{"model": "image captioner", "dataset": "cartoon faces", "train_examples": 101725, "image_size": 64, "crop_scale_min": 1, "horizontal_flip": false, "translate": 0.12, "tokenizer": "word", "vocab_size": 45, "encoder_arch": "convnext_v2", "encoder_isotropic": false, "encoder_norm": "layernorm", "encoder_activation": "quick_gelu", "encoder_mlp_ratio": 3, "encoder_inner_norm": false, "encoder_drop_path": 0.15, "encoder_patch_size": [4, 4], "encoder_conv_stem": true, "encoder_depths": [2, 4, 2], "encoder_widths": [64, 128, 256], "encoder_kernel_size": 3, "fusion": "cross_attention", "decoder_width": 256, "decoder_layers": 7, "decoder_norm": "layernorm", "decoder_norm_position": "pre", "decoder_activation": "gelu", "decoder_mlp_ratio": 2, "decoder_head_dim": 64, "decoder_fused_qkv": false, "decoder_bias": "all", "decoder_qk_norm": false, "decoder_parallel_block": false, "decoder_dropout": 0.05, "decoder_inner_norm": true, "decoder_positions": "learned", "decoder_cross_attention_every": 1, "decoder_tie_embeddings": true, "init": "orthogonal", "residual_init": "none", "optimizer": "normuon", "muon_scale": "original", "learning_rate": 0.036, "momentum": 0.95, "nesterov": true, "orthogonalizer": "newton_schulz_5", "adamw_lr_other_params": 0.001, "max_grad_norm": 0.5, "magnitude_pruning": 0.5, "max_steps": 5400, "batch_size": 256, "epochs": 13.6, "lr_schedule": "linear", "final_lr_fraction": 0.1, "warmup_steps": 270, "weight_decay": 0.03, "adamw_weight_decay_other_params": 0.05}
Rows from block 3 of the image encoder of a small image captioner, named by matrix and row number. Rows with one number belong to one neuron. Each number is 500 + 50 x the weight over its row's rms, rounded and kept within 0 to 999. All counts start at 0. Numbers have three digits each.
After each neuron's rows are labels from the 100 images, of 14848, where the neuron reaches its highest value: "strongest on" is what is common among them. Only what is clearly more common there than usual is listed. The data: cartoon faces. In brackets: how many of the 100.
# fc1: MLP up (encoder.blocks.3.mlp.fc1.weight, 384x128), inputs 0-127
# fc2: MLP down (encoder.blocks.3.mlp.fc2.weight, 128x384, transposed), outputs 0-127

fc1.364:547500500500500473500562533500567500500500500457500514500500385538486500500483500600500500500377346476500606500513500439500500545405484548500500521530500500536500500500500609525348538500553500386401491437500500538500500500500500577500519500534486500500500500581500500500500483500500454503596430602334447500603534595392500504523500536500485500500496500527393612500500484500500543500591
fc2.364:518500483468535500500500500500500527500572526500638471368500500574500446404520500500500500518500505500500523581500500494332500500442500516500500500654500448500599584500398561500500500459500500447635500500422500500500500604473500500564553492581350500500609500500393596500398500500500452580458500500559500433500568494500496411525500500500465488512500500467500500500500500500570521500500
strongest on: long hair (41); curly hair (35); pink hair (31)

fc1.346:444538500500362500500500500357548500500500608500500500488500531507500500500500636644500500461540495387546481321500502500552500500523484606471500531501477495500500366500500500500467500458534453500568535500500613520464466500500500500379500512402500562378593500500500500500546500394472574459531500500500492500534500500538417480539537500500558500500500500582461500597500500500500500500500
fc2.346:500500500348500500564441608500500518477500500533500500500475542500500500548500460571332500500489500453500500607380511500500400542560500469500500508500505506500365387529500444408629500593429580500500500487543613456594500427500541500463538451407500408500500484500526592500500481512548500473523431527572595417500500430469430500451506500500526463500500536502500500501500500500489500492500
strongest on: long hair (59); sleepy (32); angry (31)

fc1.210:500524626570500492459500500500500500500531500500500500530477364500500500563407500444507500500500475497500500500500532611529500500342542500500500500500500412389500500500372500601500531500465546500500500500500462653500600463553563540436500558500500444454500500477517488500348500516500487500500474500500500500500500375500642500500484500646500549500503615500550500456500482485500567444496
fc2.210:500471571500402582568513483481500571500495500505392500526549500370551500532500500466500500500500476448492373500532577493500502500491500445430533500405500500500500500500521500445500500499544442500500500569500500492500543526500500500579451580500500500584445426585604485370617500500560468500500515500500514500490500500576500565485500500396500500500510505440276500413487432367507500500495
strongest on: curly hair (52); a bun (34); brown hair (25)

fc1.65:456500418440504490500500463534500452500500500500484500500542571500596521606448537500500500438500592500500500492454500527500500500565500500311459500500482500480417487500484415500539450536500511585437579500480500494500573532437500499543537500500500516500500500500618521500500500500500489496500446540420500672599500459500494500500482411500437500500500500622439500500420363366355502500500
fc2.65:502536497500500500500500452500623500500500585500552500490500500519500500471449500454510561500393432544506645500500500500500496485419550428605562500458525500421414455592398500500500445460500500579500512500574581479576452605492500500500510500594520500464543500524481500500500596530500500456500588505604481500500541369500500582500534500500500582500345441500500485500414500531581523603535
strongest on: angry (91)

fc1.381:532487500500500500500445595500500522453377500496500500584500500525445422446439500530500567431412500500414516507500484500479500500500541501500500500500508500500439500485535483500579500573493500500447571500500500500500523476500416524488500503665587427418500654644493367500500500589455414473603532564485517500493500517500465366500585500500454500500595500500504580500480401500500451553524
fc2.381:452501500441513531476485466500500500500500500500500539500599275500500500500500463500500560500500491500399333447500500500500500500510405407500500500591500500515493500526500459500557500603500500426500500543500500500500607500500500500500500500511500500500500500500558500504500639599566500472510500500500500615478500542427447500409500483403316500539500500430442500413511558500525424519482
strongest on: curly hair (59)

fc1.336:513500567500500500500500500500500388500430500500478478479540500500346500500500500582500544500500473590500500500502425500487500422571612500500568500517433500500500546500500518558500445558500500500500500500500446500509500381629408500562423531570500355500500509500453378342500328598500531483451500548500500500500500500518470500411500476500455500500500500493533530501393500581569500500500
fc2.336:449500560500521466505500500500500554623500441500500500500368336451530500438491500523500500500500500500586432500500500439394599500486500460500398592536305443500650500427500500500480429500564500500500548500593500463500500437500442584500473500500500554480500500539500571500541500579560435449500509500500478500500500500500500500407500500450634500485500500500500517418500579477500500460525
strongest on: curly hair (89); teal hair (42)

fc1.258:528573412500500500500516500500500424500458550500538500486555500639500500394500500551453581566500500500618649500500500500626531442500512500500500500500500500651501451548487423380342500500500500439456500500500500562500520481500500500444445573500421500513435442500500500493500598560455500500500500500500500455500540461500500399405500500460479518459374500556499500540498444500500602538480
fc2.258:612550500488551500559437500561500500463500500500593500488500490448548500396500500645477549416432589456500500500539526484507500500395500500500523520595461446500500500500383459500415479500404425505453500500500624500506500500500500500500576611480468441453456621500461543418500500600567500551574500500500500462500500500500500469500586512516500500500531530526416500500626492550434391564443
strongest on: beard (61); sunglasses (35)

fc1.301:500529500500500583500473558500500440478524500500500500500500481602500501500457500441500500516401500500437634500500536520500465565408500493475375496314500478500500615500519500398500472493500500500550577500568488500533464500500500500589500319538500500365500500615500500500478576518469529500500500431500500457500487500475662500525524500500370394541500500500500500500534500500500500500500
fc2.301:500550585500400553500500500500342547510500500492424479507500439500637460500439500455569437500500500500546419500599542500541428609397519508500500574568532500462555502500521598500500480500500557500500633449500484500451623500552500500547500500500526500500500459500434475500500503500500453632500500500545500500535500500417512456500500500561549451513500580500444589500500405493446413411401
strongest on: purple face (38); bald (37)

fc1.246:460500500484604500500500596504409558524500496504500528415430500500637397500463487486500500500514500556500489525365475500500500411500441500510519500484433579505500500440595515611519500554500530500670491510385500500500500500471506500509500563596571500500500482492396486439452574500471542500494500621500484347500500500499503500414500500500500500378500427562486503422522455500500500500462
fc2.246:527421500399486601461500500489464489500484545574431500374500486657500476500613500569402524500500597434557557500627500500500500499500500494500442500500500500500500585468513500458500500649586500441500488396500501500586500445500500500500500644525360500500549500517516467500503500537570506578500500447424500498517500499500500500500500500450500500419610500380500503500500537500500500500500
strongest on: sleepy (77); pink face (38)

fc1.365:500562624569500500459420500496468500500374500500442402395500524511632490436567467500500500500500500500688500513500393458614500584458500524500500500500500606500457584500500500425500500500455500415570500511447500509501500488559500500463651500500482485500500471517451500500489489500447425500460500500500500542463500500500500448401524500579500673500500545508475437500500500456500500500538
fc2.365:449500500545497500452537465471500500500500500500500500420485500409596500500500463500500500611500500500405500500442500430500541500510500500500500500500500490491500500500500362605508545560428500500500508497433500408500500592487500523500500500617633500500482456629430500529500471500381601500500583500500443500500394402709500500500502500423533500500500500500522491500561449579500500605452
strongest on: sunglasses (69); green face (37)

fc1.278:500500500462500406500530424500521500500500500500500447534500417571458500500500500500520500494601562500500500675586483500612381500500500483510379500550500500500458430500461518483552500481497500552500500500500527500573626500511490500500500467528452343500500500500500569493500531397423500500477430607500500608500500532500500409500500558500512500396660419413500500430515527500500451500527
fc2.278:546500500496500420487530470500500500500578415605426500529500500560500517493537544500500468500533627580500500450500537464500500401500500474500595542396562500500520500627593500500627500500500582606500500446500500500500500572458380533436420500500585534500556500500476577507500500652473525544561500449482500500500500500401551602500500423500500500500500572593474572438500502500426500545488
strongest on: angry (77); orange face (32)

fc1.197:513608531500500426500429500500486500500453363457436501532634500500521426500500500500500500542500519492500508550500500577500500500500542500460433524466500468500324655478552500500554451445524500550427500500441500515495443500500665500500500611507500545528509442380500511500500532449413500485561500510498500500492564510589500477346504500490482500500466542513490500395500499623500500500500
fc2.197:500559500540483571500500551559461500543486500627500412500483453500463500527500500500500500595500500463500584500508630500500508591521500500500376487500421447564528534693448464500594509500538461500429500500500458488538607500500584500604500421401500500500386564514500546500500500500500548404337500487500500500530461500542554556480482441500450500500560500500500500444479433500453472457500
strongest on: spiky hair (77); cap (32)

fc1.265:500500493440500445500568611500500499582500500500452539500515500500500469595431500440466500462500547500500500500322476500503500483500515500500500500500536443498416417565549432400486500500500500500476500491500500500500622500500500500500500428500500500500500500500592500541500500340500584483488500500500377703525469626532500500439500464489558435500500500500380500500500500500397500384502
fc2.265:629500500507500500500500519567562361500501604500446575484514500500533565625480500500545500473513500508500500476500559426568405497383500500500493445540575577500527409500435500500500410500500500500500491500500500414500353560500421454500500500500441463500417569572500500436557452500558500492371500500399500500500523523407500622500513500519518612500500442446500452458500529554545500504500
strongest on: angry (78)

fc1.230:417435473500363500500500322534500500500500500389500500428531500524500500500500500500579500500435538500500500500500545605500374500456552500500457472499435462497512598601500535547500448500594425500500471589409500454547389500468500459500500513538567424594526392500500450500500500500534500469500500581515436500601622395397555500500500500500483500500500500500578500500500500500479500547500
fc2.230:407500484500421500574500519551495467500500444527500427500500535588508412500491500410388500500500500486500553438500456500500647500500514444546491500500535408454543563500607500646367530500500500500500522536462441525567628500500617500546417593517417403500499490518500500500460500500576500500500500500500500444482500500500442500500466398500476500500597500500500588477521537355500523500500
strongest on: smiling (59); beard (42); neutral (31)

fc1.151:523649494500493500619500482500500500500424500500527560538500507500555489500500521538500500500473554402500427489399425477500500403500500633500532438500500500500599500500500500337500452464628361500500491464518500419539500512582466513634500500500494500500500500512500500500500546500451500500560567500500500535500569478406500530500500588416500500500457500404500575515406500500514629525500
fc2.151:500434500500500500452480402500583605451395500500500500500500462577430499500500549500494500500481500544500500500500455500500552500439500500513500500500468500489500548500382500500500552614541457439504486415573386585500479500500500391500583500500445507500514500575500343605500511500547445500500500500528449500384491634500630449500505500500542496486419603442521455500516422500408570571500
strongest on: smiling (44); beard (44); pink face (35)

fc1.36:534500500431590473500373488500500500502529589508486500500500351500446369405558500500510500512500500525500633425500500488499500500591500487459625500500500500568577515500500561500482500500545489550500508541500503500657432332500327500456500500500500500500575500523487500412545471500533500500500500574499500500616462503427500419500500500513408448500500500500500500500500500500500500441500
fc2.36:500500500500477461463500500500577500601475544563517599500488539500563521482522522500500566500500550502576500543505535500429500500370500500500480421500486500433500500500500517376549500500500540461500454594500513500565500500410500591500564419500554528500500500590601630500500533568607623464500500500359446443500415513537569380550568500500497506500500500473433424390546504500481500441539
strongest on: curly hair (57); white hair (33)

fc1.166:478500539500628502549500500437362500515462500500500500500585500531492583500500500500488500505500557524500544556500500500373500440500545529591546384581361662500500503500488500433412500500500399500420500500500500463577487500606488500380500500648500500487621500460500500458500551500518500487500500500500500513468583506500428544451557500507500500589523500574453500418463500516500492531500
fc2.166:500466601500567500500521556378500490500439388483500495500543534394565435513450570450500550500559615469402500603500626456496534575519500454500500500551483500447437501457424621500500490500417500472500500431528546468500500500524500500434500500557482500500500500500500500500420459500500500500389500489602517500500494555455599545599500500595380613500498512500520543479547500500500500606531
strongest on: sunglasses (67); laughing (36)

fc1.149:500284618579617661436394500510500500500500418500500416392496471500423462484441393407500500562500554500561488549500500498500492461500500594500500500509458500542489438593480500500497458566469502492500500500569500500552536500500500452500542570500532500500500549500500500566460500473516500500514500442581477500500567491500520500500500500500500500500506500406500586500617480504500619451449
fc2.149:500500500504633500442500475500500500500501500627500500500533500500500569486500483470388475414500500500500603559465355500500500500500500587500448500429500492500501455500436469500500500506606408468563500500425574434424500531526500462697500553457500497593500500667500375497551500579558485534500500516500512500500500500500500515414500501420552513500436500500500500500582500538500500500589
strongest on: beard (94); winking (40)

fc1.115:484500510387507500500500500558500548500500446490580500500500537500417525500456500458500699500500500545500500500500500500500500418500500521362524500497505436500500500509500424609500499500500478500390495445621600467529419458500500500377500500490500500500500500524500517500515489447529537545500625521500556500500500500407378469426585500388447527593545593606531422479500441500500500522529
fc2.115:500437500515500500500495500516623500617445513500368536500472435613553598500500493500548373523500500442500437518500500483545544499471500500599449500500500500500500477500448500500556500560500500500500530541450500404383438500500456500500500456500608390500500500500500473550426500516500545420409591611517547399500517532437486459500566500529499408500527500500473500500500352500404408477500
strongest on: curly hair (87); beard (52); green hair (28)

fc1.206:572548500500500475500500628500428500500580500533542500500540564500488500500603500464500500435537536444500571500500443500500450500500437500500500500500477500587527500560508500500500574463581500500603500552397507554592480449494559500473500500350500500280500500545500500681568500500483504500405485500500500425520547433500500500500500543504500500500394428500500500500500500489588500433585
fc2.206:571500491500500544533500579435500425563493388500494619463448500550500445500529500480500530500500500594426500475543500500523553506500511500500417531500500500500500458455500495422500500500402538500500500448484500500646500500601519473500533502500500418500500514579512500500349500602588500500500500432500614476579500496500500517563487500500500487500586500326500598402593500500519635500500
strongest on: sleepy (96)

fc1.63:606538434649500500500542500549500500500500500500500569500476509500500440500500509424553509500500488606323500500381498500500491508500500500376500500500500500532458532480505500416500500500500461406500500398500500500611500361500500500500611500601500500500390458500467500473500534500500500500581500500634500536500504581378436436536445591490500509500500500500500500581500530473583500500491
fc2.63:532548481577500500500437428489500414597592500500495500500556500439500500605525482500500443500500500412500630500500439410500500470500504497500500490500507500491500441543500500435500524527360440500540500566493500436452575557520500559334500500506520500500495466411500500498500500500500500471385500546500647500523500534500588377404500575498461500500500372623420500500500500436500500500500
strongest on: angry (54); crown (32)

fc1.33:520531500574503500500500470513500576454548500519413494404500500500500481518500500500578500442500500500510500433500500565500500545484494500523500402500502577500406500500500500500636494511500500400500573500500539500500500500500367500593500500500451500500500447500500542500474500501369500500600500500500500593500500500495351381409500500550500312500500376565500477500620557500417421500511
fc2.33:500452386500542500500500500500595500500493500424500536517527451500500550500510487500500506475564500500427500500586502500500411440411496500500542406500457471500493425500500500410563500500500500619544661500428629500500421553481437515500500500410500497500415500636528500538557451500447500500500494500500550634642500500500500500542559500500486500500500500623500500443644442500500500521546
strongest on: long hair (38)

fc1.12:500470349500500500525500500487500588500500500500614453500500500579538332616500500500571500438593657500500500495500460500500500500500538500472446500500500549500577508500463472500500515500500419472519472500500500546458488500475500602566431500462580500500498500593554386568500500500529500491500500450500509500500370411477500500421435500511500364500500493500500500500413504548500340500500
fc2.12:580500294618500500500500500452500457641485500529623500500500500565435548482449529500500605500500442500490500500515500417500500500422500500500500500500500500500500443525500500500447421500500507500564452565500449500599500500700500500576500500500500455500479519500500500500500500500500500500622542500500500500628487512500500574500500531500526597545399500601423500500607500500500500500480
strongest on: curly hair (55)

fc1.329:500500643532477500500500464500500560593500500500500500488500500500500624500500500500500500494500500500500449508500444500490500651500500625500425499759500500619504500523601393500450349500461554500522559555468500567500495500500555500542500512500456500500500500500503475500500500500500605497484500500455487500500500406591589383500500500479500419500450500500500446468506500500500500500517
fc2.329:500500539455454500399500500500574500500395562436500500539590500500458500502500535492500438500405534500546500489437500547446500500500500500487500620500491466539544505534566417500514572500575387572586468500500500500639500500458486500500500500500500500500500590500500500500608500488625402500593662500494407620500456384500426500490500373500500500500500500468503440500554470520500454500500
strongest on: long hair (38)

fc1.64:500379500419482589500553500491500500500463500381450610513523500486585498500598500500500486500500387500586484604500500539493500500491392602406500500462500491500545500624382446500559517486500502473502500545523500500500447500500500526559500597625500473432457500500500541347496500525566498530500505500471500500513610500589500566416515500532496476500532500500463500436500405500500500614500
fc2.64:485400590500511500537567500500500603481438500500500500503472500500500567500500390440500423565508500500500500380370492562500500527369618525470534426480500500500500500500565500500500500516500500500539484500500500500500500500423500500500392500584500398500500500500479474500459487500506560489500500533438429500471410500456500562500500481500400500507504523676500500500522546329500400382561
strongest on: smiling (91)

fc1.55:500500526490500497500500618500500455374500541500500500384546500500581500500577500497500533500578435500500532479358444500500416469500612573522500500500443506500420451516500464574500541567508500500661500560456513491500442452500508562504500500533500444435500500500500473441500568500446602500500382500500500333405485500500500572422482500416500500500500558500500500500520383468437500577500
fc2.55:500500500500500500500500488510500500487500500500499500500500491500568500500521500663500500500500610500415500424500500618500500477500516537545500465488439512500500532361500500500500502559500500500500392500650604500500500394455439500500500459500299456465500500500547456500501446483540500558447422500500500500477386436500500636500500500500500669500500455409500605500532500500500479500490
strongest on: sleepy (49); winking (37)

fc1.22:445500556632500504468500500454518500500500500500324505500500431500520500500500500500465500458500586462500572556500516500631500500440500519500432500500469563500530500500500471624500529500500617500353615511491500500500422389500496529500447504447534500457512520466500478500583500459446500383482500617476500500500500461622498531400500437480520438522500500500500500440500500500500500630609
fc2.22:500500500500500519500500500500500500500500500473407530507500500500503568500500500417534547464500577500500496474508386498500500697500500500596584420517500500500500498431500322500500522472500500452449500500456500531362500500500500500500500500497500419500585510500500500500500500427500500500500500500500500500535500416258535489500379500500500500500521500634644500500479460491500500500562
strongest on: long hair (34)

fc1.2:479500459500500336500507500500537500487500426499532540656500546558597500469444514500500500500500480486500574528534353626500555458500500500500567549497612518532500499500571500516500500500491500500394500584500469505500500520444352500500500588500500500490500500447500469489415440471500500500500580500545500500500313500500509500498538451570500451500500500389482500389500500500581579510520
fc2.2:500537500500534437337586500565460500500500500500500521420458542500553500500482438640500479522500500500500576500663559500500500509500500507500533506500500500500500503500537500500439500500500500500500500576500500500500450500500500446500381547568500500456500500482565261433500512515500540413578500491389500552500404475500573500500500547431500656455500500500565436500572500500487500500500
strongest on: long hair (42); short hair (41)

fc1.91:500500407524541612500500412500500477412500500461513434454500545500500532500534502500528500600500437500500500621496500534554500360485500522500461500392500495504479500500500500544464536453518472436580500603500500500500500424519500500614500543521500603500500525535500516500572454500500428500472500486500461500423595524392500620500500500500500500500500565500500540531560237500500522500494
fc2.91:543500500500500504500496462500500399500500401500446500471531429500572591462500500500500500651500428464500500500500441621500500529500501500500690500615500500500608462500492500421448500409517495500500500431500505495500500500473550560500508500544500500526500452519448478500500565554514455413459455500361500463500500500646446500500526500500469484500521500590374500506500500500550516500330
strongest on: smiling (72); beard (66); looking right (60); pink face (39)

fc1.374:500500564500500490500521454603500555617500500470584500484500500603460461500500500500500500500500499591500480500500388498489500500500500554514448500500480588434480500500488520392610469500500500500500500395501500564500706512485434500500546500500502356621433522500500483500510500500498500471500500532550500499602500500500364500500470399500500500500500477500582500384500500338500501496550
fc2.374:500500500466398500618552500549500500620551500431500500500500500500421508500522468500500500500557592509477500500500598513393500500500522493500463577424500500500500500500500500500585500500608597500478480500500500500545435490500576500508500500500500500400640500500500392560500437500375500500500517409532536576632444498503619519500500436473500564500465547508358500573428500500500392500500
strongest on: beard (65); angry (44); orange face (41); hair colour: orange (25)

fc1.251:500500500500500500500490508500500500500574500515500500527507500449528379490568487484503419545448497519500549500500500556500574500545527500500500502479500619500500579500344500500518493529500536518500534500400500500582515356343411500500500500500650500500394500550500500567500500603451500553500500542500500500563464598456577500500500500500500597500500661500527527402420442500500500413500
fc2.251:404507449504564500500525500500500500500500413500458500500500500500500579500500500500527582492500500500500634395413500500416608500500500500543508489500526597500500556506500500500500500563500500500493500500347500500500577567405563500500500408500500503500456501441500258500564500500500434395500500500500500500459621405458485362454500485500500500500417393500500500500500500500500500500500
strongest on: hat: no hat (97); long hair (50); short hair (43); hair colour: grey (28)

fc1.370:548595509431527437517469500500595538431421500500464500500448578452500427500500500450476462490448500500500622500444500536500372562528544500500500664507500585508500537500556500500561501500500420500500500529452500429580500530419399471500500396500500631386562500554500500521500500324500500535500500500521500421500429435514586500472500500455500500500500500500535500500500500539500632500500
fc2.370:460482513500459518477500500554444525557528410500504475536389602485534593562268500500500437456459462500482500500500631500393500500500500451480453586500599556500500500561472500500500583554451572500537500606590500500500500500500500403500424500516505466457500500458500452473484429458373500457500462500470572483500391491500447500436490564546500500500500614500500500500500551460500500489500
strongest on: hat: no hat (100); bald (99); grey face (34)

fc1.253:500537508432461500500500500451560559500500500483500466500511513500467403452500602548592545651476500500551500500568441505442500500443500527523500500500515425587500443397452567500532500500431500500584500546496500500500471500500368425327590472470500574432500500500500500500500500500416484500500500500500500536500500417422500466500500560566468431602607476665478529500500451500484500500395
fc2.253:474500500402372500500579500500500500500500648500500500451500547500500500500500500500500500612500500500527500638518513500500500382536500423500500562500500576500500456424500500536500499725500500333500500500636477500517500500500500500447464492500384541501517500577500500500500613500500500412500500486543517500500490485500513500535496515596500500448457558430515506454509572500397500500500
strongest on: sleepy (67); long hair (46); pointed hat (30)

fc1.104:508500474370500500500500499504500500500500471345500501480540500500500500500500500475500465500500500500626466593500500500550548504565500554357500289500500500500500398500500500500487500417430519485500507500500612486435578516500518500500500477500500500515665500500481500500500500562415500483574500556606500423490453500500500500461500500500500500500500453562480500645495500500619492387500
fc2.104:500607586500500468580500425345416500425521500500500420500500500500521500500415537500500500500546500500500500500500435562551489500500481500551500316451542500479500500518500524429500475500500435500431508329500500489500486442594500500500399500500500500467406500500502500388500383500500500500500588489502452440500500500382500500425436489491418422500472500500342500485481500530510500500500
strongest on: beard (86); purple face (68); winking (42)

fc1.194:479514536319460463500500471504546500530500500538500460487500500500546570500500526500500500440500533417490500319572500346563580486500589533500569430572558423430506490500500587590398500384500561500537586500552500500492500500447500500460418572500503432500500544457500495500500467500500461500500559500500525489500500617554500500500453500500500500500500547500446639442523391500500497500500
fc2.194:500500529500605500500500500500500630455500500512592500513445658561502500638588395466500467500500500500416500500391500500500555510500462500500493500448500534500500474500433500456500500489593500500500532500500571518500451500539500380500513500500500580475455500503500500500607354500366479374500414522500515423392508531500507471396446530500419493500500500500500500465549500504558482521591
strongest on: spiky hair (52); white hair (43); winking (28)

fc1.279:616486500500548500592500500396439500500500500500470500500500500500481492500581500661507500425500662507525500500495526511500474500496538557451500500541515604559500464456500485469500549500439500458481351500466524500500548500500500517500500500482506500572450500474500439541500496500500559500619500579257406500500500449500460500500403518478519529500500500500500469500555500537487362520569
fc2.279:507500500520500527500500500465500515448500488500500355508500500500453488531500448594480500502500500422500482500546426500500392500500349426500394500500500500500550500570335500529500500411500500545500515500500500500500602500451603516514500436500535500500570500500441456476500473430500388500405500438454543660500500467408500500373500505500500471448500595500378483500500500552502500495601
strongest on: crown (32)

fc1.222:500500500483610500500521500500500623617500500500406500500494500500500500500500583500500500500494442479497500588548500500585500500500608456500500500500383500379500500500500501500500610401511458500500378542585500514552492397529500500443500454500564500500500500446540417589500500399482500500492490500621500386576500547619479506427500383500442540500500475500500534566500508418591550501500
fc2.222:500452498437500500476500500500500468373599401500556500500421500500462548500500447528498398559500500500500500500500580503500500500500500500468500545515500500615500500589634500571491543348580482500500500500500527500500625500500416500541586518500500488500500470500500427500500533500500500500572540431428500515510421500502500500414500500336461585483500500500395500500500488682500407494492
strongest on: crown (65)

fc1.348:500459500654428500478500500525503500500516463515602354387553500500467500572500551380500500435490450500490500497399500515500540419500500500500500500500500500402500500427517500485500500500435547500500500529500500452495543500366500550555609546500564500500500500500490604500494500500592586413561433403633500500500500500512413500477479581500500500408500458500495533580510500637500500500500
fc2.348:338530500589500500500500569474502500502500500484500500500500490500500574544410500498503450350500566551464500500468489456517500599486500411500500530517500500500551500510479497500440500548537462494435507500500500402500500445500503500628501497500521500500525532562568455569532500570574500290414583568500500461543594599592495442545528500500500444498461635478500532420539500463500500500475
strongest on: curly hair (71); pink hair (40)

fc1.97:609500434507512500500436635500422500509500500590500500510500556539497509493500500500500500376501484480500554453524416522518469500500462500481532500466500500500446500500551500505487503500596485467595470520500500555585500450508492500500478555351500487281500500553594407619500503500404500500452540474480597415508577500500419513466500500432500438500477456563500500546457401500583500500500
fc2.97:602493348444438500529523500405500465650500500559500500500399500451513500499500479585500516512514560569454500500500500500500598530454449500537500500541451463582493500393440439500500410477480500507500483474558500519633592500497460473418500549500468407578497500500496500500517520562601539500500500428614500500500509544500456548555500487468459449510500500322564573500546549508500500527500
strongest on: sleepy (100); glasses (50)

fc1.154:500500521396384546427500534500500500485467500500500500500543552506500500500520500500584398500500441500500512500500516500500500500500351579587516506500561500500500572500500500500500500500500500437515506500500500396500500562500500500500360566574500469500500500500500519487500451712500500500454527471500500598500694500500487508500448500607455517470500395500552481507500500500500325554500
fc2.154:625465525500500434500548439434500500516569500500500500622633500500500500500452447542500500500515484500500465500500500489564500500500635500500545446545500589612604500500500581396500428500518500500500479492587547394500422500499500583528500500500500407500571561500434500500592419500385500500500487531413500500500500497395500500476500500475500500434500500569526500500672500527500551403500
strongest on: smiling (84)

fc1.19:601668500475469500500459500500500500500500487557500481500467500649500500500476470456500500530500455623539500513500500502516450500500445500464558500423502516500500512500500500652500500500433500500379500500505428500582600500497544500500498500523500544500500556422500498547539500499416289453500500500500500468479500477449375500475589471500493500500610590500520500513500534500500500358434
fc2.19:500500652510463517403500500586500500512500513500500438500538500362500729398500500518501468623500564566496460500500447422429505447500408520559500500500500500500412500530591500500447448457568500499541638500445426500506558594500500500500500457586500500500499500504394500500500500500470573500555529500519500475474585500500556519500493500451462467500500500470453395526513513500462500500500
strongest on: sunglasses (100); neutral (33)

fc1.68:500454500554410500500500500595468500459500500500436500511500500500500500500666500497500500517526500500500528500599392425459461500500604531500500551500492477500496500484491527479467446473529312368500565437555500500513507500500500500500597526500500449500500558544500500500526500422450500436603443500615387471500441599500500379500500514501523575471578500500500483549500500500650550436500
fc2.68:515500571494409451364430500500537461538501541500500595500500500447500500534500500500500513381475510500500443466500500500578404500500491500500500531352560500442396505610446595504522500490561455564500535600500500500509500570500456320396500572500500544500500500500500500500478421500500473500409517500500500507500500500500422559363500500500500500448500483494500500500500431580500582632512
strongest on: angry (100); pink face (34)

fc1.161:500500423500431487500500576500449565500447500499556532500562438233509493474421449500485500500509500500500500500464444513501500482500517526434500574500500556505500487500500613561448526557536549500628420586500500500533500500484415598500477475458566500500511466500500500519500600568438500355500570500460500500422571500500476565407500526466468579500500500458550463500500500500492514403452
fc2.161:614500500471500570464592520500500442500561472500500500471500463714501500383580500496405500434617461484566500465641500500500524474486447506601485559543587370500514500500513500500496452559515456500500529500464508500368500560500482469519500553482444500507529498500473556444491435568500499505517500500496500478496500500495548584504533585532458618500505471500500465575525528606533500498440
strongest on: sleepy (52); purple face (33)

fc1.305:590458354535500563500458500500518500500500494426500500500515583463499500500500507500511390500500482471521500500319500547516465444500573500500566500485545493500500500500516500500500546482500580439500569532484500500500516500500543500611500375500500537500457500493500500334435500570500627442500463500364500500442638473360481500500500527500481491500500469490500615500500456500500500469612
fc2.305:500576408417500500500500500500481483358502500391563476500500379500669500500483461500500500447500520500516553500435569500484520487565492500447588352500500500500537400500500473511500495539518500500500500510500606537500500529500563422500500479500428547536500500500493500500349500538500408384440500542500509490569500500500500500526500500480500425318442435500543525503500495581520448531500
strongest on: spiky hair (62)